config = dict(
    arch='unet',
    model='class-conditioned image diffusion model',
    dataset='drawings of small networks of dots and links',
    train_examples=195000,
    image_size=64,
    horizontal_flip=True,
    conditioning='class',
    objective='epsilon',
    cond_dim=192,
    targets=['dot colour'],
    num_classes=12,
    cond_dropout=0.2,
    norm='groupnorm',
    hidden_act='relu',
    weight_standardization=False,
    pixel_unshuffle=2,
    widths=[48, 96, 144, 192],
    blocks_per_level=2,
    scale_shift_norm=False,
    dropout=0.05,
    attention=True,
    upsampling='nearest_conv',
    init='orthogonal',
    residual_init='zero_last',
    optimizer='soap',
    beta2=0.99,
    learning_rate=0.002,
    beta1=0.95,
    shampoo_beta=0.99,
    eps=1e-08,
    precondition_frequency=50,
    max_precond_dim=1536,
    merge_dims=False,
    one_sided=False,
    adamw_lr_other_params=0.0012,
    l1_shrink=0.003,
    ema_decay=0.999,
    max_steps=4800,
    batch_size=256,
    epochs=6.3,
    lr_schedule='cosine',
    final_lr_fraction=0,
    warmup_steps=480,
    weight_decay=0.3,
    adamw_weight_decay_other_params=0.01,
)
Rows from block 10, named by matrix and row number. Each number is 200 + 30 x the weight over its row's rms, rounded and kept within 0 to 999. All counts start at 0. After the name is the row's rms in percent of the matrix's.
# emb: conditioning projection (model.decb.0.0.emb.weight, 144x192), inputs 0-95
emb.74,072,191,184,125,192,241,232,207,125,177,210,227,192,204,171,262,223,190,197,141,218,247,195,138,175,206,200,271,159,226,205,253,255,203,210,216,194,201,203,205,246,186,206,221,200,188,179,223,169,190,170,196,157,204,278,202,235,175,177,188,209,167,269,199,198,160,179,164,187,219,207,170,222,216,238,185,232,191,192,211,216,111,265,258,119,203,185,206,155,293,212,185,208,236,182,172,217
emb.75,085,157,181,220,136,201,168,200,222,229,212,243,195,215,204,233,202,147,243,193,158,218,172,208,158,180,187,223,164,207,190,166,141,212,203,184,145,188,200,261,189,228,246,195,202,187,233,217,210,177,190,191,215,182,217,209,157,125,208,181,203,271,200,212,170,148,192,195,240,211,247,203,207,203,205,192,146,188,217,202,233,157,202,160,211,221,183,182,256,267,207,219,107,225,236,173,220
emb.76,072,223,205,189,204,136,195,272,241,166,221,154,187,185,206,241,144,239,178,209,198,221,216,165,212,227,201,232,193,232,170,212,114,224,259,229,174,199,208,221,215,207,263,170,196,205,168,219,188,199,191,246,262,205,195,213,203,202,198,184,155,217,211,212,212,263,196,234,174,150,274,190,211,202,193,162,237,226,192,279,207,215,222,218,157,178,181,203,188,221,188,188,199,145,163,254,138
emb.77,091,220,202,184,190,166,212,227,178,150,242,228,164,194,202,207,207,216,176,211,211,221,167,272,209,178,184,205,235,193,231,230,131,198,211,172,165,218,185,204,249,231,209,237,189,233,190,187,118,220,194,198,184,204,202,242,248,175,252,211,187,173,184,216,184,171,204,215,234,227,211,235,180,216,260,203,201,192,193,211,172,209,226,148,151,242,228,175,256,203,256,219,247,199,187,185,208
emb.78,087,195,182,198,167,225,207,188,211,227,205,118,198,196,187,257,127,189,255,215,217,246,235,182,193,190,199,142,203,247,228,196,216,178,173,220,223,202,132,214,218,183,178,224,268,185,237,180,253,180,207,211,189,171,160,234,161,233,196,225,183,82,215,158,199,195,186,222,222,201,177,198,188,204,224,210,223,202,192,181,210,212,182,170,243,199,209,211,191,186,214,198,210,172,237,246,223
emb.79,076,137,209,174,204,188,201,190,210,199,315,200,230,142,179,224,147,200,151,174,224,241,175,218,241,210,250,168,200,263,220,209,129,193,213,185,165,156,226,211,227,197,196,224,194,201,182,212,210,125,180,179,234,190,225,203,195,153,202,150,205,166,218,206,214,200,224,165,200,216,222,188,182,175,241,210,198,159,172,130,169,231,249,242,153,185,213,176,190,237,199,194,184,192,205,190,226
emb.80,092,226,220,159,182,209,179,183,197,218,199,217,175,270,178,230,210,185,195,228,197,159,209,133,199,99,232,193,194,178,173,210,248,262,207,204,189,196,280,189,200,205,263,188,210,187,167,201,175,222,187,204,203,195,202,202,223,317,233,167,204,210,189,192,133,199,202,127,238,210,201,241,213,184,216,237,210,172,220,220,244,195,185,248,204,215,210,188,166,219,179,227,182,220,205,180,181
emb.81,080,177,215,250,212,196,205,204,198,193,217,180,195,152,201,234,204,202,174,169,221,176,203,191,198,239,208,222,231,194,209,237,172,192,208,251,205,234,155,204,172,201,210,188,214,123,194,186,192,148,203,160,314,212,99,186,259,146,192,181,224,181,211,206,174,197,232,169,192,186,174,164,201,185,255,186,200,205,196,200,217,209,285,204,229,138,237,205,223,123,253,216,214,196,223,167,266
emb.82,107,257,182,196,206,157,194,154,326,174,175,199,201,196,164,203,208,240,187,200,196,211,202,200,201,247,151,168,174,240,176,224,214,183,219,231,205,200,211,227,180,156,216,145,186,158,170,220,202,228,234,222,228,220,207,218,189,156,192,226,170,208,245,193,183,219,177,226,202,202,227,204,192,203,204,216,208,203,178,162,141,248,173,205,186,195,191,207,241,144,207,161,176,238,160,133,201
emb.83,083,203,236,268,219,242,155,198,171,252,180,154,154,254,198,149,180,211,173,240,241,244,185,221,209,234,217,178,186,202,226,221,212,203,205,202,181,179,214,163,225,251,187,201,182,195,242,193,217,232,202,200,235,177,169,141,153,291,246,201,200,221,176,191,204,224,197,173,248,215,181,211,209,150,217,163,232,172,156,153,175,217,151,197,248,172,188,152,197,312,242,183,250,197,195,163,197
emb.84,131,220,188,188,201,201,196,217,191,222,171,234,212,236,218,219,172,197,157,188,244,204,199,173,200,161,208,196,200,265,167,204,244,209,181,175,156,150,240,177,199,220,159,198,196,250,209,234,123,298,196,192,160,202,234,204,212,216,201,210,181,223,183,240,274,194,183,163,214,234,193,229,174,197,221,124,188,230,264,208,215,200,138,220,157,194,214,201,205,257,207,201,199,232,206,198,137
emb.85,082,253,194,162,133,187,179,158,197,234,291,204,235,219,176,147,247,196,198,194,141,184,212,219,199,138,202,175,182,156,233,208,249,157,157,184,189,204,149,234,184,210,209,203,207,161,188,204,244,214,212,214,195,231,205,190,205,212,225,210,205,191,175,194,153,207,148,205,161,198,173,145,204,215,225,197,196,186,191,216,220,243,210,247,237,185,210,189,196,138,184,207,125,212,204,225,221
emb.86,089,178,193,169,155,242,203,140,209,185,243,236,206,215,227,208,301,198,162,219,218,172,211,189,211,134,198,181,225,192,287,152,236,253,197,171,207,223,202,197,199,142,258,199,225,206,182,200,190,179,224,211,176,226,211,213,157,126,242,167,195,194,197,195,161,137,201,193,170,226,217,155,169,181,197,230,265,195,151,245,175,208,236,276,190,231,199,191,202,130,218,243,222,262,220,210,249
emb.87,091,195,212,260,136,163,187,200,137,203,175,161,163,213,177,168,207,210,232,156,164,181,230,165,193,262,197,209,197,162,182,188,200,103,218,205,185,216,194,236,238,198,245,232,188,246,249,159,218,189,245,193,217,127,202,186,183,165,149,209,217,220,219,194,219,195,154,211,235,201,188,164,171,209,145,215,212,256,207,178,192,183,203,200,177,178,187,186,205,230,169,242,199,193,206,244,274
emb.88,100,210,191,218,188,147,192,183,174,187,168,217,169,249,160,200,220,222,167,201,201,202,174,211,182,155,184,224,216,245,162,168,176,213,154,183,153,224,202,201,204,229,213,169,196,177,203,233,149,288,245,176,220,161,181,161,236,247,201,231,171,201,158,273,303,202,184,197,154,210,211,217,163,185,163,185,254,201,211,191,201,206,166,211,207,190,180,218,190,244,196,203,158,227,133,207,199
emb.89,109,186,222,208,230,198,191,197,189,214,188,168,203,172,215,187,185,194,223,229,183,209,201,205,172,204,196,189,194,154,211,230,217,175,221,237,163,207,247,205,156,228,176,196,170,292,195,176,226,195,177,202,281,201,165,207,200,157,169,221,209,198,237,174,147,185,244,199,190,199,192,194,238,236,200,170,136,200,151,182,210,231,195,256,281,191,223,223,191,268,193,224,232,161,266,181,153
emb.90,069,203,205,183,220,199,211,168,202,243,149,271,225,175,181,174,251,258,211,183,150,178,204,164,183,142,190,182,152,214,218,208,234,191,247,207,225,211,216,250,167,194,240,166,183,202,167,230,213,220,172,204,157,164,222,165,206,294,186,224,201,206,191,166,162,175,189,195,208,182,216,209,189,215,266,222,167,218,227,213,230,200,191,202,211,212,195,216,184,225,217,197,259,203,197,194,225
emb.91,078,182,225,215,214,183,195,168,202,200,237,190,247,157,147,194,273,191,229,243,257,238,232,206,177,170,210,231,227,206,201,183,182,202,209,162,186,196,186,208,208,191,169,266,204,160,214,195,231,185,172,182,168,173,188,232,182,147,243,216,195,254,221,200,186,204,149,186,192,139,191,191,156,212,214,195,152,176,145,164,168,145,229,192,153,163,208,199,236,196,181,287,192,209,194,212,211
emb.92,081,191,224,169,192,215,193,221,285,223,232,227,197,221,211,151,261,204,255,231,202,192,178,168,200,268,195,137,214,149,185,197,171,215,185,211,192,241,165,202,208,217,209,179,209,177,204,140,220,203,222,188,202,179,240,192,199,134,193,205,199,270,152,192,146,212,187,228,196,171,233,205,170,200,171,236,198,208,216,229,186,206,193,188,160,199,249,206,200,146,271,212,179,164,198,199,246
emb.93,141,245,176,209,219,196,188,175,146,210,144,228,182,184,196,185,174,217,172,209,208,218,175,229,209,184,200,173,262,194,178,169,155,214,176,180,231,200,220,179,211,154,193,204,173,247,178,208,201,252,201,255,177,238,211,202,184,204,203,200,199,111,190,248,273,219,217,238,166,202,178,238,210,197,148,206,176,193,201,204,132,160,159,161,159,194,215,224,230,187,194,209,224,187,158,204,118
emb.94,131,177,195,214,183,220,200,228,181,177,214,125,196,160,196,196,193,183,246,169,258,222,172,216,197,251,203,226,263,192,149,162,120,215,221,176,253,245,146,178,168,144,213,207,184,201,142,191,215,194,204,217,273,275,161,173,195,245,117,224,193,194,206,203,213,156,230,210,164,209,169,216,184,173,232,168,179,232,188,206,231,207,246,164,267,200,234,208,193,211,198,204,237,186,271,200,212
emb.95,118,227,228,249,237,207,227,194,214,183,174,214,193,184,216,186,195,170,175,162,183,216,190,220,198,299,215,190,200,247,272,153,245,211,232,184,176,162,180,199,197,181,172,170,206,180,143,179,188,214,211,164,202,228,205,168,192,221,195,206,208,225,162,235,249,253,239,259,179,176,241,210,241,158,176,190,210,216,217,209,187,232,148,255,241,226,216,248,195,242,241,174,191,158,174,227,174
emb.96,092,227,212,163,210,215,168,212,133,262,264,188,196,218,206,219,200,169,190,232,206,275,210,200,195,155,194,201,172,253,192,178,229,236,190,210,195,185,268,224,194,240,132,207,226,179,128,212,153,203,253,142,149,163,245,180,204,206,174,188,230,141,212,199,221,184,193,159,196,229,207,184,201,281,218,173,186,249,241,198,199,168,193,228,207,214,188,191,151,191,168,173,199,249,222,198,232
emb.97,112,226,199,193,193,181,184,146,214,229,222,230,244,221,155,179,257,157,141,221,194,214,175,196,217,211,198,192,182,220,185,198,200,240,202,195,177,200,216,233,239,244,160,227,197,170,200,203,194,211,174,139,147,192,289,192,197,215,246,206,197,199,199,190,169,209,185,176,200,229,201,200,195,227,186,210,182,216,202,161,159,201,220,209,184,246,187,158,204,152,230,219,216,196,188,200,209
emb.98,081,202,217,187,201,171,218,210,170,176,215,158,176,146,166,223,253,187,196,207,214,227,194,193,202,206,249,196,215,178,290,200,152,168,249,198,258,188,231,222,161,157,225,206,200,245,191,201,201,197,172,226,222,216,178,182,242,152,95,218,180,204,209,207,205,185,203,239,180,244,196,198,185,170,195,214,202,196,152,155,222,219,282,209,185,254,220,225,215,123,242,168,184,199,171,206,155
emb.99,113,240,202,202,194,212,232,194,179,180,148,222,206,225,222,198,174,250,199,194,173,161,214,207,220,282,254,206,219,230,219,214,218,188,210,213,213,168,170,186,193,202,167,161,201,196,135,202,176,196,202,228,199,239,208,183,204,193,201,193,196,160,243,180,264,199,263,203,238,158,226,229,219,157,202,203,251,215,196,222,156,228,194,225,219,195,192,179,183,257,213,227,202,198,167,204,191
emb.100,101,202,214,224,209,191,203,199,195,243,239,134,225,180,214,197,236,211,245,253,218,231,202,194,166,218,196,198,174,177,164,248,189,209,233,277,192,254,142,213,213,214,142,204,208,167,251,223,179,226,198,179,225,182,197,198,222,205,177,203,204,249,125,209,197,183,203,196,234,176,175,194,217,218,183,215,183,283,236,204,229,226,187,175,213,183,162,195,154,185,229,179,183,188,178,209,188
emb.101,095,187,213,190,184,211,213,203,207,184,222,253,193,146,232,197,191,224,205,170,246,190,199,173,189,194,175,183,204,172,200,165,201,148,234,122,241,156,228,198,198,183,251,210,192,208,276,202,178,205,133,223,160,203,174,204,245,223,177,168,159,234,200,187,276,223,166,178,216,201,206,218,244,204,174,152,215,140,211,171,196,169,174,119,153,173,232,200,186,273,234,161,199,219,187,207,231
emb.102,072,205,150,209,200,212,227,232,203,152,265,271,227,191,206,162,209,265,204,211,120,221,189,192,243,150,192,199,195,255,220,222,181,177,202,187,232,204,216,178,230,179,183,214,176,229,154,187,226,169,198,233,172,236,208,213,176,190,240,245,198,199,207,198,221,192,151,190,227,179,241,212,213,178,203,191,178,255,183,248,165,202,199,189,195,156,201,264,172,219,176,199,196,229,208,242,257
emb.103,088,177,214,146,228,216,213,242,160,175,145,187,175,241,229,226,195,166,177,257,162,153,161,170,181,102,202,224,235,245,196,165,198,251,191,172,212,198,200,167,206,206,240,209,217,242,211,214,194,235,182,222,246,194,179,211,215,229,185,221,232,164,191,179,207,177,190,204,183,201,175,207,215,187,200,206,202,142,217,255,186,147,172,211,237,196,179,209,192,178,207,173,178,205,231,211,153
emb.104,082,198,205,172,197,202,222,180,204,200,219,193,215,236,176,192,204,169,222,210,202,189,193,158,183,92,180,231,178,229,214,240,246,185,221,185,222,172,156,139,199,208,199,162,191,228,186,202,232,226,205,232,190,189,149,188,219,239,231,183,218,169,229,181,161,245,206,220,169,243,130,173,200,181,276,169,161,123,136,248,252,187,212,233,266,170,173,202,184,162,194,220,209,201,227,186,239
emb.105,093,203,207,238,193,248,211,262,238,177,189,178,241,158,213,201,248,220,308,93,210,131,213,167,231,261,213,242,185,189,220,194,195,138,243,258,240,196,193,175,170,207,164,188,204,189,257,172,193,174,189,182,141,182,179,190,201,183,222,224,199,170,223,229,198,201,202,215,218,144,160,180,199,198,205,236,196,212,153,167,168,286,187,165,211,199,178,229,219,150,193,176,228,200,193,180,180
emb.106,089,196,210,203,190,179,161,185,213,201,179,172,184,237,174,190,158,246,195,207,183,204,213,223,202,254,197,228,195,193,118,185,250,190,127,255,225,216,184,220,183,187,184,195,210,204,186,187,226,171,196,161,167,168,235,220,163,211,187,186,214,168,192,200,168,173,143,205,186,183,228,208,168,189,196,214,206,190,215,209,196,204,202,140,202,210,178,180,196,162,159,244,170,196,202,178,155
emb.107,130,179,195,220,218,205,205,208,205,217,224,189,176,187,295,229,187,147,229,216,187,94,211,191,205,172,233,214,216,232,247,202,233,203,167,201,165,196,175,223,196,218,190,183,226,120,278,249,188,177,191,174,198,176,183,196,188,227,192,194,201,179,206,159,160,170,213,177,184,162,168,177,201,229,208,214,251,174,241,203,284,154,196,115,218,232,221,203,225,135,201,189,195,195,236,176,254
emb.108,076,217,181,198,225,213,168,220,188,211,198,201,183,189,204,210,192,164,243,200,176,225,214,198,194,228,200,218,171,205,113,189,217,236,218,220,236,202,172,179,199,203,197,216,201,177,223,173,178,200,198,191,224,211,169,218,216,210,171,197,220,207,201,180,244,153,190,144,139,194,175,221,211,213,282,204,213,189,192,228,189,206,178,200,296,207,199,199,192,226,197,185,221,236,236,180,181
emb.109,106,195,212,244,181,175,164,199,243,178,213,191,218,201,190,220,153,208,179,155,223,183,201,205,237,242,198,214,201,207,226,180,124,153,189,216,191,206,144,225,198,199,201,212,229,214,179,204,198,206,252,183,308,158,249,194,172,121,182,206,202,274,241,220,202,219,195,241,239,218,222,202,206,192,206,193,210,252,142,149,145,253,213,263,208,219,200,221,232,180,173,166,188,170,204,186,231
emb.110,106,194,183,219,229,231,195,207,251,198,190,226,193,164,228,127,192,202,137,162,206,191,182,187,145,210,182,210,177,265,233,158,185,192,225,202,191,194,263,214,186,228,217,202,250,238,267,205,174,213,102,203,221,194,226,210,190,228,211,198,181,201,170,181,202,164,218,231,229,186,206,211,191,206,203,197,218,174,262,220,268,161,205,129,174,183,213,200,260,147,222,199,199,210,157,204,202
emb.111,107,187,197,219,208,200,223,220,227,206,213,254,188,196,252,198,208,196,203,169,118,199,193,192,187,189,171,212,228,230,302,192,206,158,209,185,177,195,187,215,139,275,200,183,212,197,172,219,154,200,174,227,229,251,209,186,157,200,166,224,184,261,191,172,247,214,189,256,236,194,170,212,205,225,131,192,187,177,201,205,187,196,192,187,207,198,184,212,207,194,188,184,222,200,182,190,223
emb.112,179,232,179,205,215,218,196,195,169,202,176,221,199,134,181,174,204,179,202,187,207,210,167,214,198,168,193,194,233,187,132,180,173,166,194,202,213,263,194,183,200,159,166,201,193,249,229,232,246,209,177,242,195,236,222,186,150,255,213,217,205,156,181,218,233,207,200,227,209,207,201,205,227,223,112,226,197,212,213,204,191,154,200,146,194,205,248,217,233,199,192,209,213,165,209,177,122
emb.113,098,200,187,165,211,200,187,206,205,241,157,205,154,187,200,207,203,158,207,231,190,159,192,201,174,110,188,228,223,193,190,179,231,232,238,234,166,180,186,199,101,202,206,166,183,203,190,279,220,192,201,269,198,223,188,217,168,232,144,212,212,181,181,175,162,227,202,218,171,198,201,202,228,208,243,187,210,161,175,253,201,232,204,246,244,235,195,226,191,241,124,160,219,191,168,218,183
emb.114,097,200,201,191,186,208,182,227,210,247,192,202,233,254,158,201,204,180,184,239,200,157,244,156,202,218,231,199,205,200,128,220,232,256,230,234,185,159,205,197,192,247,199,208,180,120,227,175,173,176,187,162,202,161,187,197,187,178,185,153,238,206,233,203,194,202,221,122,202,189,209,221,210,178,200,211,233,203,235,209,193,234,202,216,258,228,169,202,176,162,184,184,246,186,224,178,190
emb.115,081,229,189,169,219,164,164,226,222,214,191,237,238,217,187,200,220,187,99,177,225,185,198,232,196,206,251,124,217,192,181,156,197,268,146,224,223,255,251,236,269,144,173,161,205,180,210,149,198,207,246,167,210,192,165,211,179,264,215,183,200,191,186,208,201,254,195,195,176,211,199,204,207,187,198,186,252,218,215,163,196,192,154,206,154,247,215,213,218,259,229,157,209,234,149,216,201
emb.116,079,185,215,210,190,202,214,181,169,207,203,212,199,201,183,202,279,178,194,204,170,178,201,193,185,279,207,189,146,172,242,226,192,235,174,224,159,208,202,213,187,203,229,178,197,187,211,156,207,226,259,183,215,190,187,191,229,194,220,239,238,222,199,205,176,261,232,210,213,207,208,190,203,195,238,241,200,279,186,184,195,185,206,239,202,192,190,198,226,142,194,199,237,192,203,197,202
emb.117,090,202,249,140,204,232,212,181,148,211,212,222,188,213,189,160,223,188,231,224,246,152,192,216,148,121,237,210,201,166,288,196,170,179,203,178,195,193,239,209,206,199,203,235,213,196,139,232,250,168,253,223,189,218,192,201,196,185,215,218,142,241,185,207,229,179,181,228,158,247,181,178,195,192,167,212,223,164,191,203,166,190,212,209,214,200,197,182,192,177,195,193,186,199,222,200,150
emb.118,115,227,225,213,208,200,216,192,200,224,188,187,200,234,202,222,232,194,209,208,131,128,217,156,169,179,220,189,189,213,137,242,184,177,196,219,211,151,222,220,217,242,233,178,203,145,209,154,162,201,198,242,251,231,169,178,216,215,194,198,207,188,242,183,180,206,237,177,208,193,183,192,218,199,166,209,184,169,185,159,263,229,162,215,293,210,210,172,231,151,222,190,212,201,228,178,228
emb.119,096,183,204,244,196,164,196,187,220,174,186,233,205,238,194,209,249,219,228,213,194,200,245,208,195,217,231,191,177,199,104,165,163,201,210,223,207,178,184,164,221,199,231,215,210,182,170,143,280,150,254,215,258,185,190,201,219,129,182,220,216,155,194,176,136,196,191,194,244,169,272,207,200,190,175,222,208,180,191,212,222,225,228,187,249,178,220,208,179,187,188,230,212,216,233,168,201
emb.120,092,173,242,212,191,202,162,222,171,203,214,169,218,243,208,226,183,183,243,220,194,193,235,183,223,232,237,201,187,212,211,235,170,193,199,233,188,171,154,121,185,174,230,163,182,128,200,170,237,186,198,193,236,159,205,214,213,86,145,219,188,166,235,182,190,192,200,155,216,226,189,172,203,193,213,183,166,228,213,202,220,264,251,170,226,208,169,197,215,238,173,245,201,205,212,171,248
emb.121,096,177,229,179,175,193,224,189,200,199,175,198,186,219,136,215,222,217,252,172,270,195,166,202,211,195,181,221,206,176,206,200,210,176,185,187,197,291,141,171,189,222,228,226,199,286,121,201,184,211,200,190,200,240,227,219,201,269,224,228,190,199,181,196,213,145,183,176,218,187,230,181,197,222,210,250,157,210,205,189,184,154,201,194,146,166,211,205,238,197,210,231,187,192,170,212,148
emb.122,080,232,168,169,228,229,225,193,244,212,141,206,211,251,191,169,225,208,220,235,194,186,229,203,217,194,204,186,159,209,215,162,247,237,195,188,161,195,217,188,202,220,198,170,189,175,129,193,172,180,162,197,149,159,194,184,219,239,270,194,189,312,168,191,205,199,199,188,280,184,187,176,204,197,165,166,146,200,261,201,205,229,174,189,234,225,199,197,216,183,182,237,199,217,172,190,150
emb.123,087,218,178,200,148,174,177,196,121,170,197,119,185,155,163,203,207,154,189,157,190,238,213,220,173,191,211,184,198,183,185,229,123,213,256,214,228,215,97,172,157,184,184,216,172,190,186,189,191,203,225,205,260,208,187,216,204,136,149,181,219,140,208,218,177,206,229,211,185,179,165,184,227,162,245,203,200,211,178,199,203,127,224,212,215,167,211,238,202,141,199,188,213,188,193,174,274
emb.124,177,180,205,156,185,219,223,200,234,168,203,252,221,169,169,197,230,236,140,187,235,224,176,190,223,141,168,204,191,168,239,184,126,190,213,160,214,218,174,198,236,161,203,200,186,236,170,196,213,223,206,225,175,204,204,203,191,227,225,190,191,202,190,263,242,219,167,263,190,213,218,202,179,222,197,203,259,210,174,189,182,164,213,201,81,229,221,202,209,206,234,197,212,206,117,213,185
emb.125,082,160,182,199,214,222,196,213,177,243,202,202,185,237,233,244,155,158,243,267,170,197,241,203,197,191,197,207,167,161,212,154,244,173,173,227,200,239,178,215,175,211,227,174,218,204,161,217,192,198,179,204,145,170,217,163,159,259,215,239,191,162,150,175,213,186,193,208,130,198,206,200,205,210,201,201,218,232,198,225,174,162,169,177,238,189,162,175,185,284,215,248,221,200,205,166,233
emb.126,088,209,215,178,151,192,220,197,259,176,173,205,172,211,147,187,209,250,148,164,209,223,199,187,204,152,165,243,176,188,167,190,205,167,230,225,209,174,243,200,183,148,194,229,206,253,204,211,195,199,130,223,182,227,258,238,135,167,217,176,170,257,214,200,239,203,207,246,190,210,177,204,187,214,197,170,175,167,187,152,179,161,172,232,182,197,193,157,162,176,167,204,201,233,214,188,201
emb.127,091,198,183,193,196,205,148,213,163,188,194,214,210,263,175,209,118,241,182,214,180,205,193,231,203,270,224,187,236,263,213,211,190,237,182,202,180,191,163,188,202,196,207,151,162,158,147,169,134,224,224,184,265,169,200,226,271,145,173,159,195,167,194,246,220,235,200,207,189,192,235,205,204,173,252,143,182,195,159,210,187,204,180,233,202,151,177,182,166,180,235,173,174,174,192,201,170
emb.128,091,236,204,231,216,126,220,167,156,173,180,227,199,234,219,205,210,226,176,179,171,204,196,186,243,295,209,179,192,199,205,217,203,239,197,201,209,223,182,198,167,236,206,191,193,136,117,185,224,195,201,239,182,179,144,139,226,177,212,202,196,173,236,228,161,191,219,207,189,210,226,175,221,183,231,221,224,221,181,241,146,202,174,161,201,222,186,239,250,207,177,219,209,200,209,188,187
emb.129,095,175,196,266,267,207,202,157,214,209,193,180,201,270,235,219,270,183,220,179,178,167,232,216,200,288,226,132,193,201,225,201,198,218,190,217,221,196,229,214,190,188,191,164,219,222,181,153,198,229,232,156,165,193,173,178,149,240,224,215,190,230,190,198,177,253,228,238,230,184,195,180,220,191,174,193,182,247,223,162,202,293,212,200,184,185,205,201,163,197,181,201,207,237,194,151,204
emb.130,163,189,180,230,179,215,202,198,210,199,185,167,208,218,156,199,188,224,210,235,207,265,183,188,214,229,171,190,256,183,149,187,186,197,199,191,246,226,213,175,236,147,177,220,196,267,195,163,242,195,202,178,173,188,180,198,197,148,185,180,187,179,210,199,167,155,173,116,158,210,219,214,215,217,214,172,188,208,222,214,275,214,258,180,184,192,204,191,191,139,199,242,128,201,250,206,208
emb.131,122,220,200,150,243,236,167,208,165,196,190,189,194,193,237,158,169,205,176,191,164,193,178,223,157,161,231,197,191,205,181,160,211,201,196,196,205,182,257,203,193,228,222,202,206,258,306,210,212,203,163,171,193,245,221,201,238,199,196,191,189,219,187,185,221,211,184,199,223,206,187,242,199,146,160,177,252,165,192,209,222,219,174,212,199,196,214,197,193,218,224,172,172,201,197,235,222
emb.132,080,234,209,155,208,201,210,205,199,195,204,147,169,198,228,236,158,195,253,252,228,237,203,200,169,241,199,225,203,256,177,234,202,184,187,198,214,202,133,151,226,160,183,267,199,169,122,182,141,207,219,203,158,233,201,214,180,175,204,218,230,197,270,194,146,187,199,155,208,180,202,215,220,186,248,173,233,207,196,196,184,218,225,187,165,206,166,199,150,317,213,197,203,250,245,189,194
emb.133,161,213,173,243,200,202,184,186,231,211,263,155,194,267,255,222,143,179,209,181,192,236,217,238,181,207,202,238,205,160,267,207,268,191,200,223,198,184,199,256,199,253,153,204,201,260,207,201,175,190,213,155,165,183,192,181,214,201,208,193,204,172,223,171,203,224,180,195,196,189,175,196,189,210,291,190,169,199,199,198,171,235,212,247,249,213,187,127,188,147,180,153,168,200,205,183,205
emb.134,102,233,200,166,207,222,180,180,219,209,218,239,190,126,194,163,231,199,179,195,172,228,193,216,186,199,198,190,219,194,248,195,227,166,210,187,201,184,190,232,231,179,203,181,200,199,210,204,238,210,154,220,240,218,156,176,210,329,201,164,218,202,192,186,202,204,224,218,204,232,226,196,189,224,158,241,227,187,181,196,277,201,150,226,171,134,236,209,213,168,176,186,241,199,200,195,187
emb.135,079,217,199,155,156,165,200,197,114,186,228,188,204,206,213,192,199,211,181,171,261,188,171,194,187,203,184,198,177,246,194,203,188,209,207,220,202,199,234,207,201,222,161,207,206,191,203,210,133,204,224,183,211,212,254,235,154,234,178,169,209,212,154,226,208,212,210,211,192,202,195,211,184,205,181,201,206,208,201,154,255,139,197,179,183,176,180,208,193,237,191,152,183,205,196,200,188
emb.136,080,168,223,185,151,195,212,217,169,182,243,188,227,238,211,218,196,196,211,138,227,221,203,166,219,174,205,203,194,243,171,181,234,128,192,192,165,202,203,201,191,192,259,208,245,191,217,185,145,208,216,188,227,199,188,193,185,200,201,174,231,186,191,185,206,193,200,188,205,174,200,140,163,185,159,183,210,201,229,228,201,177,189,129,186,179,198,205,179,203,191,247,156,233,202,231,178
emb.137,086,211,218,226,230,183,186,189,284,169,202,202,153,203,198,201,180,234,131,238,167,212,200,215,207,228,205,236,242,195,164,187,217,238,214,177,196,184,235,242,191,216,185,200,159,174,217,197,199,188,186,189,182,179,210,174,247,201,182,179,175,205,193,222,195,257,249,226,151,211,201,208,160,183,187,193,185,184,168,144,204,215,230,258,280,124,200,175,249,220,188,204,201,197,196,225,204
emb.138,095,204,247,222,150,209,218,191,254,217,131,134,163,154,178,193,158,200,239,196,172,273,280,178,200,206,207,197,170,198,163,184,246,185,203,221,208,195,152,146,181,210,179,247,209,199,186,169,140,151,208,199,146,159,149,185,173,234,180,194,222,226,210,178,199,201,250,192,254,136,221,198,230,194,253,213,184,227,205,177,221,201,191,211,230,226,208,199,181,260,200,225,187,197,240,156,202
emb.139,121,176,202,198,174,207,212,184,246,203,269,267,215,138,239,190,205,230,214,206,219,203,218,226,219,115,214,191,209,179,297,225,201,174,200,212,174,227,162,271,189,181,189,203,206,257,210,228,210,223,269,186,179,212,186,220,187,194,221,178,232,214,221,207,202,201,181,181,248,251,185,165,172,202,199,166,209,194,232,177,166,217,251,242,150,204,208,217,232,218,185,225,187,176,150,162,226
emb.140,106,205,201,178,199,168,182,202,198,202,212,219,214,145,180,186,263,205,266,174,126,139,186,192,196,222,235,202,194,208,241,203,205,207,224,191,211,179,228,196,161,216,208,226,196,114,290,230,244,200,142,253,190,227,221,214,226,164,194,228,216,213,203,207,192,191,198,229,213,195,161,173,204,204,185,204,176,181,201,209,175,170,214,129,262,216,262,202,189,165,206,190,192,163,190,222,192
emb.141,093,185,176,216,219,192,199,162,165,206,198,195,184,165,148,182,186,238,174,176,243,186,161,182,188,185,199,214,218,237,188,194,146,231,199,195,211,229,218,179,192,205,214,194,155,168,182,238,206,201,246,214,201,264,116,199,223,226,197,206,157,188,236,203,262,199,222,167,219,248,205,205,221,165,169,187,225,192,127,236,209,176,134,278,180,233,199,238,207,258,196,224,210,178,214,217,165
emb.142,083,247,194,227,215,201,192,202,209,262,211,227,238,181,212,195,171,213,171,228,193,238,193,191,269,301,208,169,198,215,216,240,183,212,191,207,168,182,187,137,207,195,232,196,161,182,161,186,196,223,199,192,170,201,156,237,226,263,202,259,203,161,170,169,157,174,203,225,199,177,201,204,189,223,256,212,122,198,187,229,222,248,170,90,146,174,183,172,202,181,268,176,178,146,149,211,176